python train.py --arch="transformer_decoder" --model="autoregressive pixel model" --dataset="small charts drawn from random numbers" --train_examples=203450 --image_size=16 --horizontal_flip=false --levels_per_channel=8 --vocab_size=513 --width=192 --layers=7 --norm="rmsnorm" --norm_position="pre" --activation="star_relu" --mlp_ratio=4 --head_dim=32 --fused_qkv=false --bias="none" --qk_norm=false --parallel_block=false --inner_norm=false --drop_path=0.1 --positions="rope" --tie_embeddings=false --init="torch_default" --residual_init="none" --optimizer="adamw" --lr=0.0019 --beta1=0.9 --beta2=0.999 --eps=1e-08 --grad_clip=0.5 --steps=19600 --batch_size=128 --epochs=12.3 --lr_schedule="wsd" --decay_fraction=0.3 --final_lr_fraction=0.05 --warmup_steps=3920 --weight_decay=0.1
Rows from block 4 of a small autoregressive pixel model, named by matrix and row number. Rows with one number belong to one neuron. Each number is 128 + 32 x the weight over its row's rms, rounded and kept within 0 to 255. All counts start at 0. Numbers have three digits each.
After each neuron's rows are labels from the 100 images, of 14976, where the neuron reaches its highest value: "top examples" is what is common among them. Only what is clearly more common there than usual is listed. The data: small charts drawn from random numbers. In brackets: how many of the 100.
# fc1: MLP up (model.blocks.4.mlp.fc1.weight, 768x192), inputs 0-191
# fc2: MLP down (model.blocks.4.mlp.fc2.weight, 192x768, transposed), outputs 0-191

fc1.395:119097141167076125145132061125112084063106181132119133125090092088130096167100066133163164114122116135157170075190163147159138183110142112090107098121093131110060126117226147099123118128175146140160125161102170151156108149085147135140177151143138135170107110152088127158153126161132163156100138127099156129120111146120143105144123162141122206128123165171120167187098064146102156102164138114132179087111177136145131175158077145093125183108128163126132140127171158139082120132104188189105126134027106146118079119114177085091138136086079160159091112096201162174151160120117156121
fc2.395:108123148130112179192170093142085115121121136124108122112132141166063110153102116171087038124117125141145151144163180179112113119178103109163156166116219083154093139151198130094155069172094139121145127137137118142104070144108080118087113109195103087093170127159087129130160147107110140138114099153137154075074130115174124152143148120109063074095129109122049127180127157071099136136145114076127140119099080133152159106150121122112140125133145162088086131163125099174128088162134148044114171128151094164130178149128145162109134160165144068117094115093144080167133117148146030135
top examples: grid lines (99); one colour (98); radar chart (93); items: four (37)

fc1.711:198130109100120147149105188141109149137116135140095238195159095119111136076125115099125148108131098133106128131190095103133145148066105159123144154130168071149074124135168067106143138134228169146148101165096106148180087099144116122112105116128166107146067081111139120104125112152132152098136090139184067117122142108140148136116110090156125147080129123089216159088110115115149100110126107103119089132195180118121074199116110071117081098067160124151107095159104094140097114143156122102148079158199127119126117142149192147134109211119128108175149122131136148087175134151112122126
fc2.711:124105132144124168082164084172119110164164138110097080117094163141121091100088166128191115150167113143121110119089148081093201144123128152081147055076120157070098121089110103166102194136132129127093124151108119171197143112133157082188112128125132139145137083066140140062131147114125146154168130100091193147115120185120120079127120172159114161151128129113033113168113130086091132130103130113159155123091118107115167135148110186129172114132099171125157165122082169105117139182103173179142121098115128074110091093175098060142069056129138163075122165132179171148108110156111108133
top examples: one colour (100); step chart (86); flat (43)

fc1.300:055117062168142166090128144069057130126118128172156158157155145199165129141182108151152093061114146140107163098121067136120101155074110164091107119113104133135126108126167109122113125114093070156130118114176122091122166106122126159153125123144128195187144154161124165172137142109174118131093145116136091105112107130114145153117122118092127118122099098184099191129116080147109095081163110175084133185175132127151135166120061109147102086142146170113101138131176056156090154134127052149134156111116168128117142131120155124181217156131129107201087099124131040053120090128115141116
fc2.300:192113164125134071155130130153198123137105130100087111070080116092089183127092104117121174145130099133151125138145199116141165155156131153172121132148145077090086132154077193132124159148189143074112205106108138143159101157162137095088148174140146070088134111087113085040111100127097172143120143130109151175089082139138162111128134139133104160093121166078167109088122149145138148196099139118167116123090157140099128089154220144127155142117117109094145103172093168121163132132122181136146108114158071116133129116142112088060065097123121150111169148121129231155128110136157096094
top examples: one colour (94); radar chart (77)

fc1.624:156167127162183134174120147133101108113138166159143150158165065169077110141128162142115107122130062113124164163075132154109146169090110148105083127148213093090118127125141095133102112146111128116107121128092121117117136100108110113081142117130170123123135121119132115111101117137149163125131089138255119186153095085163092145139131085127165165174091134109168167115097160109154102112064095160109144080195091130077126105222132062135102149127113151117118121139124090147090066130134157103068098048076060083164142155130123130153140169148116120144112136153131203146160149092110118091
fc2.624:139106133132082133113147084108115064119185150112105099114134145140083074169166155124077133082130091122149192170169129108160131104059111108168102118114058110123097151104165115108087160130087095169134170115101166185155122049139077099144131124175086139116100118179121133078110133079150113094168137169140181139191108127091139102127177127145160090175159128134106109166118225067160141107149091135156064131103106130169143087131097111180179119086078103141113098119129127112117155148098125079164077195088159092100118124090144128085096091165153135163154116157102093162137113152106131086
top examples: line chart (100); one colour (100); falling (30)

fc1.89:179124118160128093058106127151157078102141128110160186154067116128097066134159181164061093117119122131084172151164131103139145192074117133097103111123174094114115130140132134151119115129117113154114111141118119120123111066210128153072156130086150186120129129090068135066128134133204147080129055101192130130192095144179121145134135140177141102164138117093163124102094100131150139111043131113082149102156133130116104138196091117168081138118120129120063115113102116103064077117116101084128144158120097093169123125116144155138093142103128140118079115118091160207144177112090080091
fc2.89:125133067133102151150164060100132173121133085144109124184192133151187188177106116156140133131133136120173102148169099160172090157152117099163077090108154066122124081152144130099182074158110085155149097080103138098074098159083169176108159151157094130165140119164123131131152118137130083096126165124119085114133118189118142119103123095059181074093069095183040096152132116133127111135147155119135098118095108057177073144138139151129129110106084163162131032094098134169165110071089107120128124124155138123155152119116116153153148208113146064118124115114118114106113115110101164121
top examples: line chart (86); one colour (86); rising (36)

fc1.727:123155151120159097136106135116106160101087128127118182141118157100139062112122150121136128128119115133113119165138122119140102150104175101102144075157110175142046135078207103205123087167134093126123127176151093155099147135101161109153097105065181190157110097136080180094111116131156160065108065119122099074175157151150198122134104091144120162139125193129139140141122114222201067131150086088120147169185160120122145182136117109076132151098152138160137084115112116137079147167136144086085082149156106112132119175141156100163139221093135127142112115145120149111092175110107091110
fc2.727:154123149106191140146138174131133178085155115074121133079112112049122117156102170118149156158152125114109128114131135102137125182168133142058138171178159109094099131104105152137112141127146152151135150112103136137186111125118170126166149083135102036163101108155172144153140111122108157170129158116132169123129161140161058088118197171144178073179175146167124075138054115119130154118097167180137113142089141151119145070131109149134175095126121130117130203074093153130081125202134164157113127113062122099163144144119197142099057067124151162082142149163098157174132182094135138109
top examples: line chart (59); dip in the middle (43)

fc1.744:120188152163139122093120092152088116061091169204191147105165170155202035120083083165094098137140105114155147142159130140119144115055121124119125095124174151100116154076141077123119128178198115171082113120148113115145141081099079094115089124115112135188144120152127145098149120136184122174131146125105144147086172118158131081160158174145104156085164164115145166186118180187177075154156122087130069097156158144119117137099088141128111123098108092145118136127137145117085147116115169146084186139089144111141158127089159120097098197126163152156123090075120111139096131156097139197
fc2.744:135065088127155136192147170176089121117125128109139105142089175160128098117109131110165133103138170087127120129140159142129105141170115108181123074101152102126111103168130114076113077110108139119163186071116167157143159155096096145163121120094146127122153142107089084136128129118044122186124171098175167161103115124094163095135174178158188141123155137129058108100149063129080164173118105125121129139092164149126143167090120139072154050193163125152123130133180136149142073128174083069117135150139130135155193152090154203153087121115145093130102118129113242138101179122129102142
top examples: radar chart (100); grid lines (100); one colour (100)

fc1.561:115146182116138170109152095157148121065188141144113106180157125122105122150111118104109137147111156059131151068216161138136151193137089077113073096131153097099104111119128114058134088119116159155165128113099151128168094135070158159106109106124138190134125109133076136186085066136114154089132177137122153145172116116180168160150159132141131208146170132182153136139070096093131191062126133132126175147102159148090135126146119097170116182133114114090150070105113126077141118100118184085126086147073114121133132109082149110138069076135143112175127135152135180161089164152087083088
fc2.561:116159134130146144189126124136076103130152105116132153054127112171108001140057063169116074132114123164150116100208128130121124144126138189142131143151170161159092141125174168162150079146098118086131174136141137141092115120129111087156122128141107095121135107120068104157149120135138115077166091107146171084105161160155085088156111145119074077073091090103073100166123162148147071133132103115144077081074165192121185081118093138121149111121120169118100132125116139104105108180115121143186115154159106134127028099194141117135110137145128083103090139097133099166144102123114121162
top examples: grid lines (92); radar chart (50); horizontal bar chart (49)

fc1.125:213129141147110145105142152108163144153214125111092165131197139112080141165087093032084122140142142120140115117110143093114185172100102107175121108084125130151149109094097104083130125089138172083078139107089095060120123147082118126131149142139100185126126147097122096114145073171154109163183143163141104200147117082117125158142124122073143129124127161097151130101144111102125111206079160086100100115131156154116081086104140142107110165146131124159128097130117051169172134108201170088112082119153123110153094102158150152139110128167102136138125169074221154100151094184112164110
fc2.125:124090119094114149128148164080080151073113060098078089116110162070159078171113170152206152150150145167109126151132134139112131099179124155145102128124142120064111150130201130066123144067101112131127114131126119185103147091138143054199023146151123129147103111073125139138147127127148156134123127100121145113148193174077121119117125156123207109072116141181142090122104090143058128084132127165115155140148173077096159124117090124112150099104118148175117115166144160133101098117140113181100148161133184212161101159127115160192141132101142119086133145134145086161099082100130110122
top examples: lollipop chart (89); items: eight (33); peak in the middle (30)

fc1.480:090128090122188048161141142085174037074168182129106174125138098129106146150094139128153111083115128132145078119076104159118160172116085105137080112135100133081149104170174134138123151122160149110134090138168113132092148134113122189138098125129136107153093150096167106079077093145137118122137119124183132115166105122162127117141072119156032059088156115139123104128168175081163111069153074173057123074114126168159130119131127110102168130142170078171098129148156074142123153134117098178176155137139141122182152127115172118132113156132057127127108108138150054147079179163092108155
fc2.480:130154165184130104142142139140112159152091079174146133093083122160144008205091105142171152120131126116086139096104162114137125122179116160128146124143165148168143108166128148108152108107108087156120146156090084116148074138117192135142134163157139146122124166197122164127097181128135143134173155144101145200073142129097157113120131110102154068160143109124100108121096077082102118158108151160119119112132158133154058073158142129118103180161106144073115147146101140151155197089131121080055069086162136080169173174150140147171078118138148136124068146129149110169120032136130104147
top examples: legend (68); ring chart (31)

fc1.404:183046150137100127090116130095117153160135164109110170046130113135125112069067185117083113130128112136176080111157133163182154084121146114085116122142119163120149142154163156160130153193076094110127078175084155142129106169168101117138114161135144145113090126140080130125126109134113138118103119071128100126114135045127082148161144143127109193175143093093104122157149154174162123147117133110088168126052134121140128123134148125200146192083131043103136152160171152064159126111124156128089063082152173066156110152158179161113115144170125168130160118119109167094051142124106123109
fc2.404:121141113146188052115130189123117132093191086092105138148047143117108190144090114131138092155153091062077128154144106125169111180209122089159140157175107119180116134116113144122149054202185140131121164133143154151059130145155158158129166075090173138134095150098137147137084153097125137071113109082154153118088066100131170159130077109114154137187138104093083099155163118101135127140124166161131103104103146087112080119119114145127173122171093134141112157124149183141182086231167122159115137153202133137144107149107131115108098136097122155103130113116099151089112129135105091095
top examples: line chart (28)

fc1.288:163146125121140096179158205186156078087155158071110152163111108097114138166077121140130116088132106169150134059116106114148106129204134091128119086152195102097122151103150158155033075081144202166139161151085101126148174122099122148108189151118121153133051169119076106117130116113179102102100125119147109114211092149110141091110167151161162112104211140086104120183165121109125194129111210120107150135138134090168126130133124114109147120125098107167126131145058136174104125164080133135116128162123118109141104148124165131109088152137092146083184154140142101152114150079122132143
fc2.288:124106110113058103120072130042120131096124038109141150176146138093106191128153132178130124162110167117126119195214109130117110156152098126123115163127118115160106063154179129066156119128093148165163142109124168117119094157166134181155115096129116179144136133149073120113171119131172122108123130093092128134097199124137121173080126166018144134146106083126127117089149111147173101109194101119128143164168126082122102143062181137160148131190121129122122157111128111113142190091151151153122127101102097154147130127120033149111133186123122109132069151092110093129092136180104132093
top examples: grid lines (83); bar chart (39); stacked bars (39); trend: rising (39)

fc1.196:120093119076126108119146125088155133140113123096150132072114138126133044112134120107138168139110130060090097184159114067091164126155173138065149109124130124104173131115094166170083121161182124148083119104073051097064136127197051092122085107075129071138071153142169129104131050141106149162111102099143122152142136125106134140157099132109090127118132112138155074106126077134089124097162122164120078146143066096035157117182118078132081136110133103163145103122146109145123100139124140216164173141153144101133143135176155136153145162151209127159093159123127092088119122112130118161
fc2.196:154157177116106164150131112129099156154099132182134133088087084118103052229145095126155053095122048169106122155118158095168156061149105169128117140154196132131126155092165091085134157145090087147080160151118065124150110095108092109109127160127122184111070120127108135103116153091139171178170108104137188146125159118146142128126191134139072074134142184147094108111132193133158155133125090141126114110157073144206160115121104123072139143102137117101105116128106071135146127200148170104114151134111102086079144150149126112092112111207150152155139108129176103170114127154109169119
top examples: lollipop chart (25)

fc1.280:150102111171066104160205098128140194122128150158146168107138118138104072075091108127174107085126164112086169126132150160077102120078102145131118116139189140151156076123105141100127095151193072145149128137123204148148102114079139116076146114133109172142104128127110092116073100129117172093129120107170174176117107102090082244146168113105135099092147132093141151152098166104121111142148171192113123148128114117079109128175118098148057157118164113083097146165112103104116150110154185155089109116115122101122135120130199089136132158175164175155110106156152095137128130154108202056
fc2.280:145134120153137149130165072117177126103089175124112118175164121165076097121115097146139098110149111180134165161148176117158163123135118097192110183138098094170080094154167097136156129092099079151127109133132136144209086115123161180121156087119137145181153100116125117064154100115099117199166103174138186145110157196084086086134061138124142126101148134151141058054108129131093138127154147137126108093119116116126102081113141076109080162123125174144118178077141171152140170118179136111153154171138102103166059148107110080186109174062137145138115121178127091089154168160106158077
top examples: radar chart (100); one colour (100); items: eight (67)

fc1.350:132131095099141115162130160117134188166142133084117165097114122141186139113147144122112119104142109167195155078170059125098119075159123157181085106134179121127106133142109097195074169093186140153126156122096112137106196164082117121194070177189118122131140167068159089103109088156107071132128181167128114189113134112163186121121116154149095154123133148123190104175113115075188154101151168179130169107152100128093156110126125074160145098088131090116095199145118169114103101143123128116121153126076058158153137142129197154098152160139143146145128147127116060088139160128166141085
fc2.350:107041126158100155149173131070108135120138100091084109141177103095132120212087145153191090139157175158106127115126127124129086103158161087135106130153176093102133137132245168148142099111076086121105155132096102144105099134146113119101133082191127207165151176116113179093139141127181068120113116110153107113158089149078159116114145102092125110057076106137107123071162104123099156157072079103142120155179107113112125102119097129101112102183104165118119114133112135121117139067111071133138100156145124107132104161120153133161116102102162083077125151196183144129161103155107153198
top examples: one colour (93); step chart (91); dip in the middle (65)

fc1.291:197155156123078048110092077109113123132120186104144129086171121112074119056089150108098111127122116087130072152110132130132157098072124110068117065133172159118107137167106165104073119146065159129110127134110106094151100184120133157143111043133138112159084162126135137125106122132148116103116128102140142196117133145063070153145171068164060105066179100080101150181154130155110057097118150161082136125105098130095171111105099075113113132047083092165142145190110137122087140088144132153138140144093138087108104130109138150116153138089120127118091157060121171141124134094114146119
fc2.291:116153102109100120181170166171111170115119090131122111130134117101158115173112194118147133164134145143107136111139091135110126146149170129155116095134137066101112134141154086144125091148136127100149140099151167154097132135096115107147066103132138115164136151124143142139187075126156130075127051089071165100184124144095159171139103088085096075107155129174112143142073052134100096186173113119118062129158139075131093078124048130158116147111112149193085091156090183117158123125091164122128135179211120148151097110126126104147187125027129123054130147090145108064165116133077141137
top examples: ring chart (73)

fc1.188:153118125160142111109114113141083087114071126143148172144100123119156083139090169178047141135129107130107107143088112135148144181059116110078127081169135120134079130153215150190080107120139132149129126139113136069101122076185160171114116164063197178131096149103110170071135146140146137081116101074138147106202070154154165115125152118160122122109135152170094061115129063242126103093155128130065168125115149094104107141132106145119116137065118150136091083134092130132115146139153114164111143162131151128116143163182186145123109139077105115153054121133114124127121167099095138108
fc2.188:102077086138131106129169182124129172118159108128131101136115157109131128182078153129164134137122192107101129120191117100163095169170129115152114136125135113121131114088137111150140124100131108141123188108088199137170149134089110113155181103102091135160102158134126156156104100129118158122158137100130143085113148203061158169112116127085105138169067148196148146149118122101028104116141102180156136160139127125116144087205048112134136067144124143129157108132141104140102069079111155099171109140089102098230120112085117098138131078107143109057138126231143093133178106142115170136
top examples: line chart (66); peak in the middle (43); ring chart (27)

fc1.112:133127097139132090142146124121118112173094196161130131074121103160142085106100135090047162106130179112157175061066159113094113161084097130160123157090118170158149102144139112147124123146182070111112121124083140124125101058089141119087149154132158167117128171167148100137112099138141178144121144093094093085185102150121167111144187117142138129164118205127142133089081112130126142117085154196098159209126170155106117143126175152157106182136122155068125097104127084104138089148117139107075094088062089139177130149138152153173100162179108187153148123160120155157199153067166151110
fc2.112:107224132127148102082145161177101134137090110142061143204112053155179088142147102110137149116126136117123115122183086178147118129185141120110151116102104131103156160138164114121117064106101193118106087110111174142129128157141138105186093136096182118107160073119149158140160116124165109115084143151177145130159087133133150143145062131103088115115144118075109154097082159091141135091130088111135170092115193134178081139198099053094144123173125168125106136021134145124132135156127145125110172142112111139140169109157146075139158125106154120134064118088142040126102120177160112117
top examples: ring chart (88)

fc1.115:122158152166148131147121080190177051140175127189169108133151144140095150117036077108151122114143125116101147185120149116094100129110131108137166027090133126107143068089140147127100081107091109121046089166141169125113106094138156171117158149168185085186121137143112161105114118115142131151154098173160101105173099139179143122164082118162076100131127085132169123096157179088161135108115160102136152117159120126108162143165119116165043115143138150135099089169131105123107095116035097115109079153105140124149117107101135079173161160110124178113102126061143073078144137143144111114
fc2.115:120172164086145119153093128083075153112158074061156148118125098128138092079158125142162113129141115135076151102171057180137175137178090156115053167149143103123091175138122172106140077116147160141195125111112089120106169115167124137151069170121113167109074144160146074139132144117150153115117103107101106120077165120152099144134105163082158129138112130116080079159169095140137087201155129162110098116086133162148124168166162184155171167175107138115071160126137151137190120106145131106152180155127077101184124128155157166087125198104115134152183085137071151119064081167123138150
top examples: line chart (32)

fc1.3:123095132113147071176087147109177144093093160105149144136116052101185118107072164130164136166134145091141111115138115112095167147100133107136142077130120115063104109136104130148126102103106160154093069153064127148121124107132130157111086131121153153196047121114143118074160073183169107125092093088181115130209162165153179097141156132150056119118112177152166074134182098138094141170090125118122155106119167144088143094167121101070129161127108077187156086153078152087088122091161128142137149114076136113153079157125187182145178128125084175098114162089158137130092133120131112165
fc2.3:136126177103137127171124131145150183154114145103116096102150084119147106172148132139134158102115135176119197098153159151084149135135095169125101111175048166161080160139171189132100141170132100117106108121127140171153170147107130097068113141145120115094166147142084096107125119087141130153142155138195155136053194074140106158138081103150131145159152156116135143208110166071116096140138051116148172194176120141151119100091106158083193103168143118182182157133151124135108178151116168159143115129097157130135087140134209079145128108194103164100144114132106224151112127096131154104
top examples: lollipop chart (74); items: five (31)

fc1.564:127118164156136081130125085122134090145093133164168132172122131119106099178156131104073165071114129077063138149161081184101123111133132170038129111121128160125167114148174128142118079119145186127134135147097120057122151113109047189138160111149143113128091134171173151102143092122157146094160121109177144110106129068157118219087080106119125153146173082142098139171096135101117142090172134083109152087162115158095176083180120073136122164146101101090140065119169063177138129099110106114152104104135127168098147185122188187136132146140159121194134130112105131144153152113177081107
fc2.564:229063117107137173126107144124098140161109123092130120065119133131141048130182150059094135126114085113143114059151123094145145108084090067181125223106112100127158138151073119139076141122121133145110174142074065139196128152128050140126127133124099143142136075134074156153121177115143167117126116127206086208097154173108119104155170105119109139121139132101087136149115114092074131084129074123143141185145139176174105147067086115149123137133136114123139153080187127106106093105160125160169131185139113124110156103060161127115136141149101159133135149143124117133127125121144135071
top examples: one colour (96); grid lines (71); radar chart (35); area chart (33)

fc1.244:103095111099141051160124067068171099145155134126126197161143118134127066117145145135154131120115139157094155168135104110093109144089122139103123112183099125144124136095134185190115088119137106130107084149125115119130111124119129092151153098079162171161075058151166118110037127155143126120180133048130139118146161105091134145123176149151117132166183135127155218128178156134144139098123179180058143092175141148128109138154187089091113221142118146084084114155070075106085162140175105114071129107122137140088093136146143136117111136137144152131184101059112160109139125169094101127
fc2.244:159200153139191122189128115121074122110145097148111142105119155186120127183130105140138078131109042144038143120137136153100102122141093120139132097122169076135124121122153124091143127150132096180108133197132117126148078158088157168108205105131135166150075139169073152176201167134144126102088135141171109090111071129098181087151160088131094126110122067077096124116186151082131136063132077099147135166181066137119106097130148073131139121171094090098141078111175123170146141191117152167129168128151137132124117130108110162150113119167125091139107136084134154101072084173105141123
top examples: radar chart (100); one colour (100)

fc1.240:184135114138172089103136134091145117149177172169129133145141115128104108145136071143131119135163095109033125114068101134093108089096142124132069135075143151123116095159145118095158143070125077076110096137133146122104115140039168161153121073134149160170108158095091127088128056201158093135135158148175123122125141116131108073199078127132114147102128137146080095190121184128118123156081107108118092076116128033101096101122097144150076144103110153144086125101130103089129140121098091184160131151130126096182095185114146092169036166121128152110108146150147163153193139130114110136
fc2.240:118097133114165137102110159123167125094160131135146119141189122141176080184093130115173134155087117105135094106163122071124089145169118115128141204126119168092108140156067094114089163101039135164091157151131168131172167164145104134190175107163101153127126136175141214190147146090145145165135150119116112067123076105114048049110191100131146078097108141123193103162132085123090089095117133121173125122133124170115108112112152161163112067134140066137128129146132159125127103102103123124163151092094163129088086078066176174151095108113106119162141142135141139154071105098100175142
top examples: heat grid (100)

fc1.450:109119143135185083139139134100168104155158106140116165159127095085089101110085168136192069152152132126082181151143055060076126179112114113114134076098104172124165116117190099146108104106193081160127124147076142153134231132147104123154089122137134151116086116140125157095144117113102181129182086116155138105123112147181121079144121128150120165129157210146127133139163144190108184127155123133116116147114116093104144178138151135157086126158118158144080088188034135157153106145106125163158063110109077079148110153138173134202084102146115173115135114116140155129133118098086085125
fc2.450:135110147117168098131072170068098165157097091140178115107185104097115082102186131110096171167139153102096104111115103107161124199127113121144088189161119103112172158118103135085125142122174176113130127060128127100152083132140095162132154162125116131152044128148148073111096146140205088160145121120123159141158150090104160168129099162112138100168169091101126139048129104150195067148061104133094089140113181102138127159101107107129152099108061149187167176112134109089110121083130157108082143139153149110110149139092100159031147113162150169069157130160113145094139125159152139099
top examples: line chart (56); falling (31)

fc1.64:154202201134148104129137112137181148093111166126129149125190111114153091071119099146106170121118123055069148108167156100085150149120095184139149150216176146151134097129085143184072134187109132130115106146072134130113125118131116127116061142113107112142086109163098152131084118101121135114104148111157145077080138107114118149149184085156122173160108169111131123129136153117078159116156159194124157173079180187078108082141171138143075169142133096077061051127154130176142163140148114167101142099152147079104124121129148194102123070133111196144119144122107162125153127149130081100
fc2.64:033068093127151099134160173159089151149222113168091116160083067161104112077130164149118142118130182117168113138199109146150106098144134177077113124094189109141152143131136129114139111104056123102166150120139126166140105137149090106125102129190150041118168134112131128139123083150113100134172128181129164088177173170112084123128151148086164084098063124146110133135118098112131180122140054109139111153107194092136151098148133143144139134132129168141096159140129102127070165122163068125139127127075059134188165096118111111076121144130131088106162108184156095172173142142138103138
top examples: radar chart (99); one colour (99); items: eight (58)

fc1.380:069090154110115090056120122102153072126111150151168158079103153137132048118179124116144196121124119148057125100095112135141127137149149107113135044120139151133058145129112130135156131106142130092114122146179148126095159054087124159170131149062089164137100098103124133138128133135154154159075153119155158138138049121124144139124167168115141126099166107191179101107155137139186091126100097166098170100166094118085160145204090123053136187106123122102067079132123123100108084127126111139141184089086132139081101158163166158138108130149116190156122128079064176143098101162119110149
fc2.380:101176091160056176138131138102099098130137076158185132113176125141144133110134159168114159111153157122096080126079084135140086104053137122159122121142133130082157072081138158164129133117130116131127157075151120075122131163104084147132167081107129207145178195155151123146171145127111096098139087100106021104139112098130117137097086126062124133125111103161130120146174131139136105142111142120097098104168146085135070151144129094160071112167130181123053071101136112185152133056093111159089160116105154185180117131115107144129177194083138142159138121129125068127174135139128192141
top examples: radar chart (100); one colour (100); items: four (31)

fc1.427:119151092151065069171167124122157119149176166141088122089192074155111126117153103061080130109120114148113111112137119157137119134056158140096135173100159133183115119058139160077124096115133080105150109127138145091136134145131145129100163126146097150179073178087158089141076096114098158106140072169221058127175166070102129182122122114152162134157208097135129147174132109097148168174154155179129158138170139147114109082113116134134124149142112101092100137067126088133088115118126148134066108135084132147137153111109177110099169151165138145226126113120112145137178111098089165161
fc2.427:125120197132178129178152139121158169149059142128124158119149149067144064158067133125181102167132170123128123082108157073148151122233157154139134165203182127176122105159128106164102185140096084116020145157132110103123124119139156100151103102111134118182112137157171181099113095129090090148092108100102186156087138179124133094122139136130124122098132157125161152084114096167075113160088109165134107138114187113127106075104127145115157110155136137077154154129084147082120113151172165144077132118160174113162136150087093150102114075156133167070108149126177132096105095164120101099
top examples: ring chart (72); items: eight (34); pie chart (28)

fc1.536:065156129173086120119173069157149108086155150149145163157125173145157129190060117152137166066148192091138190182132081176062140066107134152123066039093163113167123107153101152093169065091112111145132121143087104088097107131148180143118140124150155144157124101146151156080144127127110108114119113174129127115135124133073152128096145121124110108124098102122127140093094166112164116070152150145106146102149109096137140125161080112146103124130123189143129081171077047127128157101085083117163121151122101151198095168201168081138097196140154140112099161126169109173124139140121095130
fc2.536:172171183070172146184143099139139140144047075162173154142114092148076169098175077114170137132143067155067122094089127121094158195115118096114152164155037110087094129146132110154110153153156127130084109122172131114140109179103086117113101134107129090101061133140123098150101152144137182150185135103140089136075154115126110152116101134131137084143134118148162116134139092146111105179126157124136129127084113114184069189143250061141166189142129140118170166107126161158138118118145165089073101128144137086157122133166109124116106145101113122162132134113075084102133123093163133089
top examples: grid lines (65); lollipop chart (55)

fc1.151:160143112156117157104149125067130132149138126134160132169226114113097142049123104115109082160136122108055119105098115164114146139066115086118121075112099116106129139063063100141152132134135136131144093154126129160167121182113117163132134144136091146153106081114144093108100075145143130094127074158200155098148138125144145090143145109192142123066118132094114185185113182156113116228044129102095218132166147127127121162147149141084103180124138154106166122170148092084095090093118072126137130151158115133097108112199129126126143130184110166128121140144176140165073128156161114074
fc2.151:137131167145113112116141136140141139145150115128123081119145145125077232147128104149096113128141073112150114159129137159110157114112087130146099142149117157142109131128149121151115161179131082110099127110143164140113158154171091149171178127153114058075166139105091073099115121133087116115070111173119127158121079162178212114119155133193102110153190159112151188185163173122113092137085146098112195146117098132109136153125147077130194112113092156104166117131118102075133121138137131086128072136174153189091104101248049065119065127139106111155135128109117194147096160121124103131
top examples: legend (80)

fc1.674:147118082152125146107115146118108171107085155119096182136194127100122127091116167134131101113102127120114103153089139132139117162056090138133142121141140090122117127109151084169129088087148147152139180147113079149188140097149109167073105101124174124166119077103140162067169104135102190124143068103202104074091109048091147127130154135104144108118141182136200176094104127124138102109106088143109043182071181190141131174135097062120133130139125137153158081134123094145101117121136149146185085166146136086136050097159136166102159188123184145158080126105150167152174108123103132157
fc2.674:090098117147125140123156183073111109144127128115129121073112120090133120227099139160178128185130150161080157109189058115130114132194150117100110102126170147138187121194118115102145111106148113143130117129111080121045118158137146110142146139154092175139093209171140198122132159139154081082142163124139142132124155184119146165124113154099112091170100117135147093091191084066125115119146106156101116210157120088120146069171158173107069088164091108112138137189152171103118105110094125120101105135100116165167123109133112096167125046125127132066104160163140108123114142078104091143
top examples: one colour (82); lollipop chart (74); flat (32)

fc1.207:150193136180085097115168180185111088123137129175180156132137161150083104177095102047198164165167151128105070118103075148131173123088136151151122141172073125136096137097080110132123084095144153118131165113106126132108076147142113192110127110128185130148107165181143115132180118189087192146101141176143085119122135094181106117122112054115136124128158146092086112187110157179155126131145135124139122149133098157076126129144090150148069112141150165118109136137145158185065086094127149088082155110101157111162102106077155158179142108146159131147091111154121125090188118153208136109
fc2.207:109077091121170163135026158098123116106153067123111171129125083120158118084110195125049085129166095137144106199085150168081143144139142189065083130089158116136139130128142091189153146128108089131134097071111058111135061110080157116163114160131119187121152145126128118123117140138143101080174113089138152105130096141115102122111118154164104111125143120105137109139221149101107136116187114117100153108146166111095047126104114143071168156121139153124133175075177142134133102117112160177157085170082113079148150070131134082110090188121154162101173118139145125164126164090139137123
top examples: lollipop chart (31)

fc1.239:163155203108101135074165141091087118139156225148108134146156136127109140145105207092116081059208126128119147197182135139166130132122126128093119069180183108211154151161106148136075143160139144106150137123139150111140150145126153091160078108106123153107120173126136126103150137120131118056143127115148134155065138132117193105202113121150152091139101101120120104178090107182168111108126067176033128114157103155125134186105167126102127156134173158143082121153141128121165091158109111114127093115162158165083069127140158068173154128146145137103132120147145159118113182140117158114
fc2.239:152192152145098148119134117112054146179112089077149159040058146103112134128158152107070104084156082092175130102123135204132151149153140092110121156173152089064140155101112147137114199133175129142140155156118060140096155069157085139130152166164138099137099131145165062116106145111118113153082117057104053113134149137085151205156129123155153196147149163129095119115167145122142112103145128162115120160135156132166140142139072102150173129086126116105188135131146133136167073144141161109112149158166107079153178157169140151095156141134132122136136109180150086088069064119121101151
top examples: heat grid (100); items: five (39)